config.toml
arch = "unet"
model = "image deblurring model"
dataset = "drawn branching plants"
train_examples = 72500
image_size = 32
crop_scale_min = 1
horizontal_flip = false
color_jitter = 0.2
task = "deblurring"
loss = "l1"
norm = "layernorm"
activation = "silu"
widths = [96, 192, 384]
blocks_per_level = 1
block = "basic"
dropout = 0.05
attention = false
upsampling = "nearest_conv"
init = "kaiming_normal"
residual_init = "zero_last"
optimizer = "soap"
beta2 = 0.99
lr = 0.0034
beta1 = 0.95
shampoo_beta = 0.99
eps = 1e-08
precondition_frequency = 10
max_precond_dim = 1536
merge_dims = false
one_sided = false
adamw_lr_other_params = 0.0016
grad_clip = 1.0
ema_decay = 0.995
steps = 4200
batch_size = 64
epochs = 3.7
lr_schedule = "cosine_restarts"
final_lr_fraction = 0.05
warmup_steps = 420
weight_decay = 0.07
adamw_weight_decay_other_params = 0.05
Rows from block 3 of a small image deblurring model, named by matrix and row number. Rows with one number belong to one channel. Each number is 128 + 24 x the weight over its row's rms, rounded and kept within 0 to 255. All counts start at 0. Numbers have three digits each. After the name is the row's rms in percent of the matrix's.
After each channel's rows are labels from the 100 images, of 14976, where the channel reaches its highest value: "lies over" is the class under the peak. Only what is clearly more common there than usual is listed. The data: drawn branching plants. In brackets: how many of the 100.
# convs0: first 3x3 conv (model.mid.1.convs.0.weight, 384x384x3x3, each kernel summed), inputs 0-191
# convs1: second 3x3 conv (model.mid.1.convs.1.weight, 384x384x3x3, transposed, each kernel summed), outputs 0-191

convs0.164 094:118136127148100163148128143103151158093130152135097092142130092158101117128120132116135121129121122102130085120090124129116133153126082172116135137126109166116149124099109096159118118062089107133114128107130155114164103124098113122153143137154141125096143114147138128081157125135106118145129110119123133098111145166164105128089130098200142123109118128090110142122128114147152058176096125104128116115131137138155145169135136139103103111140090150085141119111109118120129108124113210109154189098144113089102118125146118126120111147114135129094112093136157141111112122142136088122
convs1.164 093:140122120104151106145109135133146164138137109120102133172104183062123147091151124183143142139122101152110152147149146128145127138151192058153113153131160112115124113124147136112138125170167136111137107109108156134146168103122139132106140120087094125122129116115128130085116121113143087146123129122137141123140112115102144128104121126101121126133162123154117151147102134128095195088160142086128179120126121136120152090109115130099138122126119114127127117129125156157168118151113070108093070116136142142118148122130094129091167099095133167135147130113134126101135124095089125154
lies over: foliage (55)

convs0.154 098:141123188110129097132097155101112097126101124064129124105059112118147114125103115115130111134115124139113150135114130136120148173103172099133104138142133128121123139179106120101117119160216078113118128161096111099186149126083105136096178111064125121119118092133065094092114121134113099152075132121149085179104122146115106132151122134115123132093131101153129091099158102146119135100158142101099166120105119107131108139109128150134166124126117129134057150145128112142102110112095143140116153150147115111150158123119154146132154109122089165124139133119128136085110116121116123118
convs1.154 084:128091106133153127161167120115126106150140165154115122141168105110103132135140133102110114081125128121113087155111108102119114120137089130159164103081122113103106154116180124095100162135080135075122085143144160140102130146173125116160072115171100153118130126098129121137101109073153123132214145158082113112124132139146136136112128102172134118125112104111153091137123118165137079127113119147178067152128152140125157113097129140138106121156154147119148125177114129141178172087129140127124127122121125159119140163177112115114146146165143126128117117128108139125123105136136119143
lies over: foliage (52)

convs0.56 113:112128113126149125119151112113120108088133143153124125143089114100087166124135114145105149101138136151101125118175104160137138109144122131105143103156168128106150164129122125123102152094133144139134116129139110086044117185143155090118177084100132136160116150133153097131144119141118121085168161147160105109130141183101120129086110103156124099115141082162155107091113139111149112163169144155151114104138125127154136136128157156182132143125140098124136125161108084091130143147165138108145141153109142105137149118086120102125134127134146124151127117113119160165121101111105154104
convs1.56 105:114104113109178151137147089107138118108151102136117089113117174105102078127130083112155110110147133089148138107119130128119163152144135144100134178142143120131111144091105129099167102133153102172101156123105124131069109089132151123077118117135148120153139106123153160155120118102153115175116128122145137105129098116168151120111140109119152121177117150111134095118106096155119149084099095093149115118140156121120117157102126152078099132137108109126109087086108106170160140154108154152101131061128143144117100107105168154150143123107140115137138105149103131159097139162185121134
lies over: wood (92)

convs0.29 091:088134133154095121145149144103121150141122100111084100131104128087097155160116109145145128132125163146177104179103152145105137123078118124133117136128113130101103106120155124085168108129146113103120124170147120121130127155127142123153159120092129134151126105082136125164130130128112093093111125117117167144162100131133108107127117155126137099148113136128152118159136138127094096129105108118099148113095123154134098105129132115115128156126120125134110094127128180146170098137144125114084092119129185114134154104141158066135140143107085154074137081144180128152086125165090127110
convs1.29 086:182091143076128139103112101172103139103109127072144157113141118164118131128151103087116108126128121120118138126109141120163111145130172081135148145121167102086126167104092110141111144135117130165165108123116129135113142153115144137112132118129173105121125133141156132103158123175137170124113131147106111129140168118137130127086173108128105131096095094121114168135120107139127091148107149138175118089136131119134102134084113135112102103069138101156114144145149111116085163115073116119143151138119130101161131165151097142122131123059161155142108177089097141137154125112124139135
lies over: foliage (51)

convs0.98 086:138134117132152142121165151116154123134153158148118100117131141127193132128108119156130195097102141148123132106131081141131124138133141124119148106151132091125108149120164187110159132138129137141142119091171134096119134093193158139140100133139097143169165133153122140121147132108118167095145161129187122148112134132144111129132139146106073187104141162136143130146107137115142102121133128109179136173160148117175133129081140140157123122159130113140146162122162085152128189112116153120117111142155163070159141153112112131191131134175151138145183123183117075093143134096111150169
convs1.98 087:118151121075078121151106110155126108129142100118127111126132121130126109123119170075075124156144116126147117098094062106120101128088156116128131100155121090159090133139142154185128134147173140125102086142136116119151102116156167137102135095134155143107138114115124158098144083151128121108092144135168146113097126139170138126119107122163123150131130135115160143121106100132147139125140093150164171140134125127130150148197141090136162108102150137142151143096115180127136154117149174123111139133136140146129123128152136116138095144092142154142118122140131159112149130122156160087
lies over: wood (58)

convs0.136 089:157136110143136158114140134142127120128118125117062129132102131150128097139100104141124130169089124149144134060135085157084135148152143143108142147124082072116134138135128133124097131126094104123122124107150109111078124118153165124125156105131095107161151134147081115128156182140109137114145143155133109126153165110113122126121133126121124096122097094128152128063132067101140146134125134145132108117119121147127128062110092113132118144106138172110134184135147116104147138160140130095104126127093101125137092098118156131184117140089175163146122131124143115102151095117150125145
convs1.136 095:146151129095169083157125071143134151068099120129159136094093137144143133153189122184152130091184136101098115117149142080152136124140136138132111118118160120119094146102110134113163142150117146122152148140129136122150147139108152095081136142131132096096101104099118161159088121115108106148104126134143142112076118096143139160135143077111134172153116113125174129167125114133142099129130133098135129139132140096126156141114129166116154081151084127163111104137140148191155060128154163187137140145111137114099128135152101126113129156134127082126123125084133160118105183102160105140
lies over: sky (98)

convs0.212 122:098121087132135135141135088163098158105116112114139117140139110095140155141141138114126110155137136140127143106072121142079094137096131199097096094125089100157142091070131184117091115140114131127117165130155130136153126086134120102150146115121116116137135166160132138157139182091116186151127126098122125176117105122140142116126162138138128119101142115118125094114126134092116140149098134097138121161103074157156124131108134108118113168145084097109122140115133099127147168115122132097113124113136115127126114122156137127109155098159156138078125088127142171119118173147113107136
convs1.212 152:115116084117128174107134089160113116117125105095111141148107142077113104065102155095105161126115108108116164155147116111087148193121115113150191107163094122129134153162134115127137111134121107129111073122114140136144148123090137162128150160158116105138117124102181114117146103102137124155159128134102084170136112122127128129155114119127111118142141142135132085102140101142095134071091127143097130106140107145139121141121131150107113133130147115113128124116149145129181130143130118147110119122122143141115155103141098164097109097166163080130137095157131136169169160119127131125
lies over: wood (65)

convs0.331 114:135162121155157151131133110143099129113088139136150167151136156131120130115167125153141180090130133147084119167119153114152107151109129107156165138122118112146135133149128118117122124124118107134117138198107103102089136113111173120109150117137099129147166144060096113145132151108122141114140139114106121128094105117160103140120148127105122186123108093147120129108144168116110139119090099149128122179145117114164123104128134161138122174141098112133144167118174114105104118125108131152153144115120139187142129118094093184116136119105126123138149110119165161140180101142111154139
convs1.331 110:143095112131093113137119102112128127116165138148113115157100125143110097102101122090126148132125116106147130134164132133118115044177139124111155104156123178146102155117119134149174141125121113123131131135222117118098129150121117132121126123179137156132141069126091107135144135122155088161081114144138114115121167171090108161155094186123122086131129123112116169138119081151107106156151126106163147121158117122122138155145105087130119110129133143114121105153157118117098154117101124104076171168139111117103128094161154146143136115152118180137146127159120127107081155143147141123
lies over: sky (100)

convs0.172 166:115098143151102151150150092128122150123203135106160122128138140114130146136111115138144095131110152111108113096168107132130125145119147164129120170131133112109127187114132161139147134157140106145137149129141135158120167125159131149138136119111127079136115121134148100147181117114132128140138127139138150124069132136135142150107141135144162147142159130134140110117180129057113122123125097126146156131109130118131126116125117126146149129148136134145157137123117149148039109145106087127131120165125113137128145122160118134137120161136140152129168115145147155108132191146131134080
convs1.172 144:179194136167160120133061149131111104118093130123094139139120093138107126136175103124105186154147140134174137156100189167144096125112180078126087123099148131165143152138119163112121139098167118143130116136098090074132120133148169129086129125140116118137143126127146109113148160135167123122115119140118128162178134110107111117149114114149135149160193125138147099116121087140096120177116152105109124114162141100153143108125133135073113129118126078157117107132133102130122131086131153146116150107137138159101137122116135155120160140133153123120136165155151096131160071144119138126
lies over: wood (53)

convs0.87 150:132120109142119110088123150162104132127111107142134136123150162193127117115125141106143151117115172144110135110154118103130095109129156100135115130117090138137114102136129120144111119125121122136121102099145113114129144056152116133136127121145108140142123173178145129094138141119140136142113120141139089139091144137090157149110130145171065152089100164068132134189178107119168120125129143140118067158123044121094134124141086140133136130114152108132113142139129122151107122130121126131162124130146147143131116153132153141102118139146114164108115134133099126114110105129101118121
convs1.87 136:161132098159112165106075123128158086097120152109125109120150169094122106149095117098150122106131108149125151138148097111157128152137138099119173124143181132130104133167125163127149128110121134146153124147132119152190130089125118154140129114136110136129095128085115115115130069157134114125119158106105118172145123155132099103125144099074087107118128106146106108113134146134062151119076138151103151108117063136100172157092157162103103123143120109127162150156138118131181106124078137156124122105158166134180110114140118139124170137136139106126115113147153066139070141147162065091
lies over: foliage (81)

convs0.24 109:126107163141139095109152157113139132124131151152139122125134151149110149135087115082092128143116167140158177179126176161114120139147123158102103145110143126116157137123099099122174130130143076114130102109121158039126119139107119156136122148109153094156129111109113123136132133138124110137117128111126149129159110134125131167118103102078135088131121107138113154146147156187113129080157114167113143105091150136111088151140131100131149139094125117119130134120135113123116116105105111137115091121121128126090128124124155106152173128114146128114119129151139141162176125129165122181
convs1.24 101:112101138162126098103146120144115151079078099121092091109098172131132096105147088146162113108137105098121139146104073117130137116158105114138144107135183111131105130124103152137125144097105120162141138119109105154126087110128167140125144105128147145114134172150107171129139141156118106123111140162123134113146070132109142135083139140143123140119097116103119121108140138122147147167076179127130125148109178118173147136133107099124148089123117133134141144139152104073147094121127152135141156104147127138142158073130132104149098110151083144112166179093127171158095158133125121131
lies over: foliage (40)

convs0.186 081:142113150141133096126158104115070121167135144075098092132101101107102133127127158151117114159115160109155113134110120173123150136094145148171127127106199148086125114110143113124120087128143156118112078122119103086089096145096138113145136145111136136129178109137121125096172113129147097113184136098130134131116096128159140116146124114099120119119156135103099149118099148141080147085168095079110121074128090123107060074124097121163133119143072137124154134132109090143132135134085126104124177106128114152109126129139101103117133123094092136145111109155161103118154105115143125164
convs1.186 092:115136111123123124185114144187157101130137110141117109118140142165076113129108097125116150143112110115120096140114105117131128123131130154078148168114098134149104154153116117093118139113107160088174097166161096109130145137112121148142117137107128121150104108099153170169101133086107167101104084159142140134101128114138100136195132144121145098180128123158165154150169132168170127091142140157150114105090139160124179133107137168093101151126129142116111107126088158117141081106158140094112144143145115085153112093164162157149166127178152149157113104122082151103117145116110129102
lies over: foliage (50)

convs0.23 081:124165140147143120139100102120148135161112130142150140147107138095100163130147122125139090157164138154119108154162129141154156157103101138106089103082138093122137144126153116129122146095151150092116155141158108153159102176148116114128106119139105143165146144113145125115135138084122159150115148156166132126128158103094138088096101129128146094187098128084146111110145115078111160100098133142117097132144120160152127146128123186137143126141122124125131136179143132104076096155119151108144147096138142112086147161088168137100157148109126106159109074131125121137124161146137103116
convs1.23 097:077161109133135116127134120131116138087161138113143121122114095136137070139144134124115154124139120146150138097077151129122095158117109106128134126172138178087129113156176149133162133108132134138143160112133157139170137116179137119143126129139152133102089135156116119175130167122103163124101122113115129125101126132161119125161166128119117140113154140150089157154145144125158125158159125106143144121113127126114094099157155117155178137149122133132165158118128147161116109133180113170155106173119140109141108123108103118111106084100138135117157150122120136145132122098099111154
lies over: foliage (44)

convs0.174 138:096147140108119139114170130109090134121153138128113107122159156137123127140121126131115138099110116109106130082168076081188157143147099117151101102139119134134135137134084121105095139114160162123100143129167096100113108151152145071121132137139171146145155112152176110149095140108106121132122177133107120109116171143125142156138126125155169099088122094174127122062103128140153111117158144129157125120105097147124138128125118118147139146109128127124127125132117127109140152165091100068137087127124114127170103116086112106096101119096122125118185124147146114134124138156105101143
convs1.174 105:167108131147143124091117119112110101117146101149089105131153131090114167091156139125145140138146127148109118108104145107133153101116093118113092124158137135130155126119150143109113127136125141109151116118104125152140093117118108083115150109118113118157137088103155114136118144119071145126138100136130110126186082151147152113167094170095147120147125163133160103130105158147119156121127113149137144131158135157180096153108163126114142137110153096144136099109127166140105127108166155127134163089122136154172128145118175155145149089119120145118115118150141167110113167124133141108
lies over: wood (89)

convs0.22 096:124124105115109112147137158130130118128177130130105121124108138135127127114152144120153157132103132122129104143153133082123121128123135074156139149160136125120160169142127075124100140134134132131153153122108107161095167147129100149104140081115152128144098154105105157145155139134127151132100143100156162124118113121125118111097186126136114110146116150166102103083179150107139160144125070120113082144156084159124124107106089107116137103118137124156122115112141106125124112112136106069099113123107132116163099143107114153155113144120111158100131128126143132085099138165134137122
convs1.22 110:155139165119160143108123107144141122172066135136179058103111107156106138099119147174160128118130135122136109089116121134147159119120122160076109133103137120163098093139115125166155155142077092111122090089159130127065082135148153160111121154150085115107150128108143119097099185128128121157136130141113104133193123131118121099124101138122110138126138102098160139112111129177136131115139142125105142103089110097158143185152097111149116130135145097112100159157095123150134090174115115116172117123132128121115083121129163112128144128127113093160122123073152106134131133097128105137
lies over: wood (44)

convs0.366 105:136128101103085109151124159106140108157132127091160155126116154158156069138110142125106108168118127100134146148137118137131111104063098126130099134109097088104142127123151138126079150137120110117111108135127122142117100128104101154127133131182106097140169124144089147128166133107136136088137132143128111128093104164123108155132155112130128190108097126170136169082145108132140145106122115105148166124115140149152113122160103112106134101128110144162122160147123132134178090134167154120125102109113142167133129108109078114111127148088116106115140160115146113116148129132136106176
convs1.366 103:115136124119117109107087137118095124098080117112126102105144140122145142117097080127134140134152182106160116137084127104156132128147147091130168149108136125129115142155101140166122152119125168129171157124130168112156122107136102135112116112108128140116121158159124134101113170136097128108126138113146107134120125102157170148115133138119126113165148098091130110131128138133147067130111116154143098128086133093139133154109147172148109144124204087096100133149128169142147136183133147137168097146134132116110088109137148121131126180184156107134121107124116140145125097125079133097
lies over: sky (96)

convs0.129 087:160093123105135102118134106137232096128141194108133161149115114146170134140114131163151133129133152142119157103090129106174148146132135107113115168148097098167114104111144108132121076125160095104132114150137170130110119119152121058124139142122115145144155174111105135099132157138099104140124085114117105122122154129140100111098092119114138133137135105155171136126125129101152138119118129144116139175084134169144129121118116131119132116144129121127134128167141104175134129121150097124144090136136158169121162149131127150105158128108172127160162092124110120171110128102137111103
convs1.129 088:095137133096110112135142117136104151131116142181156110121143134127091136142147140148146119141124104148100084150133129128140162140115150107119137110129128132086146139155129113155099119137135150174155158108121083127141115134100098134147075096154120134104078124148071129155135097120090112139135150168143146134081101123104116153166159118128137104123094160170124174154104123113118128111110186092116098087115177170157113173132137110143171073138120117163149067137133142128106100175139107152140131114131133146136136122163102112118116121088125153128117094087094156081112130111134137090
lies over: wood (48)

convs0.120 087:123116148149116139115125121157124119094103158145097136119139143120108096140112127120141135130136160110136147139139116157115081113138106119118098118156103136155147113144073166137156089159155112153165084136127167155098142122117093102113126128143145148140163170130149104122090106132138164094162116109138104174128171094118112142209125142164114112130142079131149098104142115115129141076112130134098139102128115078141132146115123147124179122100124091155121162147149116205117124159111098112144085103130127097156158145147104126142102114141134116145111154138107144126092115178130127106
convs1.120 083:068088123124110129164150082134168147112135095146145158136164124138151156121169106126104106119149088108152090101140116129157123109176139152145140123110118110136136140132110133102119139080127128126137126154115140140172098096111142119131139134116140144156096107133164130097139087132146083169119159146146113126126141128133145097133123131124136124114136154121124113112143134131077126160130142138145071164141133111108120109147131102120095137185121152121142125139154169086163137102136166115122186146123098118136142115107106119120132146152108118128195160118119126112098125152130122150
lies over: foliage (47)

convs0.171 100:174135169124153095133130150149134129098152122118133132142116100106120157130127092101104117149122118124152083100169123114151170101123093125158129132108156119118134136105161106119126110143143126146150162152105106131137139109087115088108092125106140142132141138118126108105140116099120145081140154130174119103136117109109131087095107142093110155133091144108100103171113142129099176137094120153134131157102127144118097153114122116146154139156138123099136164116141114123103099157153137082109128164125111123145120124103153134135105095092155101100100135159109093121072112107164123134
convs1.171 117:141137128090140138143109132140120167123130138137157094139122138161135131149126114145130129106136122123113149164123139141132075077131138105084131086154161132127132113094099112109126104088123124119150107153089135131188131113136146130108131107129146096112127096136110128155137062088136116114128153171141130105104175146092116107160092106118156117130127160137112141133099089122132120141130119101097127165125109137097114155115152126165107155121115111116120152136120155162118086094139109087138123095186100107143126139152101140117104168176121143100152150141080100123108119142158149144
lies over: wood (93)

convs0.33 085:117084108111138143084153145127098112132151125102152164133161102119108132142182129125138137145160148122167152121180161142107114159160114062160156117114095133137112127065122108147140118117130126104077152116155116132085108132102141099138146107183097129140186108094143082122123112125131133123118107146102114126131139099161163073141149138142124134079144129139125148122110107101109148131157101143131124112114090181132158137119093100152170124156166112118113154157121149129130103127098085120145120159167080116153155114104114121158116145098127138140148121142104091107111128167140158114
convs1.33 092:093156140151121145124135115104159152138106145126123100112118163138109129150125114159110105129135128138129068115121134101137137118127125174123080141155161092101138134130113165175124098105146111116099117081157102083164117137139127122111132118102159152101081144135151116137163100150128183158154152117135154144117120101172097138146139134114125087133138114144084133139156141137125101112142178077158135117156133143124112083176170161106123118072102173120134159108129128130154098099136107131132124142114126142159136167167107133135138103102100136122085107115168172116101138115141080177
lies over: wood (50)

convs0.32 129:122139166090105125126113122108120158152101118155146096110134124140158145106145112144156122146147123155124123092150113116114142136116104156119121087140146069095143112104126153107087148162144143101091134056121143166166115144120137124116118139120179107133106066115152135127078123085138100139115100130143161107116120103157169162106150096132167107123133125153132092164125139125123121151080135150157086161134142171142117144121098101155118148161134128137154162141086126151127115130113128110127115200129109140162156128053130115151121139139158111124140095135104139178135135129084147169
convs1.32 119:100107090115123126152136119179133109125166143133151108132155138143137119147128110138176126131157148145144139124163105097175166139117099114117046189145133074099098099148140124141138139069128162162124114098135156186095153101165144112103130127121135125138136108118103125131122125122113150142141158083168170113155128114120118119121144117081145105122139124078160145153152129122139203106111131118148141135170099134139132141120176152123127108086171137183138143123096144120135144136145095148111124127135158140102088121114149146144094112074133142143128141146097115132148151148129118093
lies over: wood (76)

convs0.46 099:123151122114127083119093141090111098119133113089128095142148097145113154147123106148149164145150135135129110135175104109152145172161111125120185143115109181166129106124126153119105126173160128155130124141147158107156106095136152124125149137100123154137139121123142147088145106092137096116174138127131098105125130100112154086088169139128140138131183156119131093176121143147128105158115112131095114117135136102149117134118194151134120145111119089118127090130121114106123125137098169106121172116129109157130138112088141130102147157149152175139151175158129118152111142137152119147
convs1.46 100:121123120158144148129153134147111103131081162146114067133099109117145158119109132130135086164115111117084114157147141136109200150090136134135128112109179099108185096139166104131140123159108121107137124105083091160111154113122123123114094133140144108103089117138138136113105148107100154100139147087077138141150168186154128167155099120118120135144095148142105167102151115114140133120140167145153163129124136119102166148149080158094108146186129160157133157085128183175107115114096129126145076127117107125148099142116106117139121119102104091150112108119125120107090134093116091134
lies over: wood (45)

convs0.108 109:130142123113106139100176162124170146160115080072106105130136115150130113176132124109127147162164158170151116146118137144109126138063141151134141123107098119120135089101126128176099150153122121132145146114126128144121098103095125090099159129098122129132157141110096136137116108115114170121109151131102150121138122096103133086137100155144121131137089126094150154082103112108171108108117124136129156141140104161125145118132113151149158122138131134128124134111164099148119143115116090092125151121112079154115105109161152131149118119117127121151157139150089135143118173140114108100
convs1.108 127:097134102148135131131116119170116107116122142075129145125098152099141114123101134113102131137094126142123119163159141100135101148208116144117143112162098131140147105155111128112135144160110131107177131136144154151121173103138103151113160186131110119111091134127160090131151122090124127159154122136131153138079097111108123119114100067087128117134146152121101107113123129101092106125147103110115125167119137141073135140115157146097117136141115147136146163140151157143206106094136150168182094147149126127149145140136130131136125209138173103124119126122105129133150140135109096166
lies over: wood (52)

convs0.295 089:123129143128151162119124104112118071131089129145122120113096112116119102100101153146148155092118137117116138116129138129083126122157112093156152136113137123110126118135188107142110096143147128098118135106213132148127175114128150103114124157172076100114133144128132151125133146162102133135092108123103103120151146135154080136100107120149118157067163093112104144112139129129129089116090100074142103120140089081155122123140139094142144155151106092125136145099194150100158131153101110123152111101124140153105152140114121132109144156115108117108147118130224121132098133121136141100
convs1.295 085:112138125130122133148139177133160121166131114084081095174121104134145183148119070110127126132153111110101099108113110127179114085139158159166116122115130132140135101161094101086107141140145144162132103154079092128130095138148112127106138120095121106155129156108073084120149069125120096141134091131156142135176093127109147121140167135112132117159124114112126130149099140128120183157137123137125157158122143150082146132138116139142088147152120153112115124119071142077131131122127179101119123138121099149130071128107127135104095111117134119160114124104105122136150140147119092135
lies over: foliage (51)

convs0.166 210:146109142160136148135147145131115143079130120121111111103104112113102128108126126113129145137146125128144169066087131188106103102163170205115099141158079081142119133110110130132126132101128146134120100169115107192187155095150098108114146108124147138136158140164136160146102121117115122107123149141140094141095134134126142122142150107111167184130106135168149122131146127116143125142141136142138135135114128121133138126117138112108157123092119116120133095137124133115129133105135148107110111108116096128137139099122121126113110146124132133121133106134084132090123196117122123129
convs1.166 164:102124136114126128160180143086131080160147111133169111143122164176116112190149145177120150102111131115124120108117125105146116113097100132145152128132069154142099105119141132133149134166125147106167144131122146066096141140156122145140136127165138105188108133098110132152126152112123126116111142130116105113108145126083118154077130117127139113087132123154138121155159161135174105117137123134145133128134174125147128106151140111140175114155135121166104136124138106127114153109119127132163124155129117115140079140144136128118128169111116159149131126145115122108082083126103115132
lies over: wood (65)

convs0.327 084:163088108133130128129112108145161104100118143139087131138150187114108126103148081112109109146152088101166091093140161129154133135184163126133160144131109135144132084142135144121143128153125112101152155111139144107119131089182083083135095091159130120089116108119149099107134180124075124143142079133111091120136148157152113120144183126140148096142169163114116164125095136076108121096135144133167165172127100102113137104169132143141145141125152118144155084140125126147091167124172107114103121097133136136117146142107131124126121145125128119094127108139114147128126128140127154116
convs1.327 089:121165131085120140133102137109107166167114129126156156114116115142150141154116122140160141133122180141095137153144136133093144091134104140113109119104106129099103120124144144158128131126115107166108111098107070154125129164112153155108146125111108158149146152148084109100137124131145120101145127108099136157094165169071157097123107141135163134131143109122145157146120113156147135178162134087101122120111170105145086200131129114096144121130102115141103163147132167089128111133103148131166152158093113166151111121127165131159119085149163144139102120123135128131108131135062109158
lies over: wood (57)

convs0.25 105:128089134141110135107109098154126133098098126115144122121145128086126095109128155126171149072120138121146172152168152089153156109113100090163127144097137124119140154151138138114098106098121125180150124095141123116156126111110138153109126125100089106101117164138161134128137103141126131132138138111151111167123063130162099132116096144095157153126161132128118131096128111109074119096155104108141140149125134109092125141123139149138061118145155118118182147106099093154133169120151120145135115096088135120103100130140139147145109148124097084134141120084127156098149106127083132144
convs1.25 103:142150094115126093104122152108129111144078129137144142133130111178145139120122107097131131134155102113122149101099124097113116136150121136129149133110112150141138110112139165099087121127108168112095103134181155104108110104144107151110132165139132110150133165141098141138147121100165123144088157134140126123126146118095161107085148101150126127142123151086158101113156105129148090123119114140118149114154110093118105141136146121124169120144098151157121140129110144074109131095081159114152155136144147113165132134149122113138114143140138123137151131138119113183116149142164115108
lies over: wood (60)

convs0.261 102:126173170146109134113121152114159097137148134123133173137151124145142103151110124166104157125107127106125151149145079135156122163145130168124134146127120110187145128126116130132144107148134134113108152088157145105165127171132142120145108144157106135123156106087128108114140121144164156147099125122120121115115118138122128164100104125138099142143115103144140147113124134160117147090119129096116144131134165130149087113123131130141151158149105150086126177158149102117159126139116147144159124119093153133169100126125092153132151111095112155145156173145075114106167090109134131160
convs1.261 101:098133108093139109146131153119135145103131121154116136095137179135139135169090105122148109149110102094140076110121137135125140107111108145129175138129131131112094128143113132145131136110166106107173170155089136160119154090167079178137168122142113131134056144163168105118168115123106105098144100121182113136095054105079142146116120114086147147127136153119107109120160162115140098170120100119138100158114132101147147163108138167154098139093121109137139080116110128131106117127156126137093145154143118131135126131148152131129154134159177107137146115138135112158092165152147155137
lies over: wood (59)

convs0.36 082:162115144148176148131125134133105118145103152162110108135143121118153115140157141096122186108130123143153110114156146128155170121144117104134152117169153111130077100118114133067128126165189118145136123138148137109190170072101115152135160093120135116141121170146147118144128145153150107132151172107147131157148161154118102130137095118108115109138122135110130162165135115110122128111109153132137153125162136087135140100149112150064113127109124104171111110159168156141105138148070146173098112131109166170097123148142161110148131174147129115131134135133112118171147156142120159121
convs1.36 085:142158097144114122125133128107134121129158125126125115096129122144124113144111136189150176122148149115094157130154098113134125154140110106115113144109110120154141158137099124178156121126128112118095100131108169155116065152080169073113102119153145168145155158145144138087126128155136133146113132129143141154117154152102097127134164128154143137099135135112144121092144112149127094139125084127151103163134139121094128144116113088205107159103118155108110142086113097125169101119129083144162164115146098121123152115132087119108128077132127141130081145116114147178094130130134145121
lies over: wood (53)

convs0.81 083:174178184130136085107141153132154104169138146119157114097150125104136101126151098116124136115119114151144143163135161189150105095184134108101109107112096121178151157104120123151143126145121124092145127142110137103141114105158087144121105151133087089088136127127131099141140141123177123157085101172095144126147120078125146153136115147163173124150149089089093162117132076143138141103138157119133133132133113179137097106146120146126160110133140133120142100096107139170094146093108132120103097146156153110139146114135132126114129113101185178088116116108107104092104130129148112125
convs1.81 090:154093108133120155142168127096122122139143144109105128112167148121103168154126112119154091122113143122106154137112102116138167085128144123071159148127157105132121093115097120145123113102156096144099115100121123099116120112104132130143163123143180159172110129145111150131107105094083133095150152112126151105123164161168100142158125103099088149154147151136150134118111162145128167113077139159111142142132161133114155137149135149155113120112132142121106150125179137101086121135126122158160128122104119118131106142119114101127125119157092146141132131108092145170141112125112135133
lies over: foliage (42)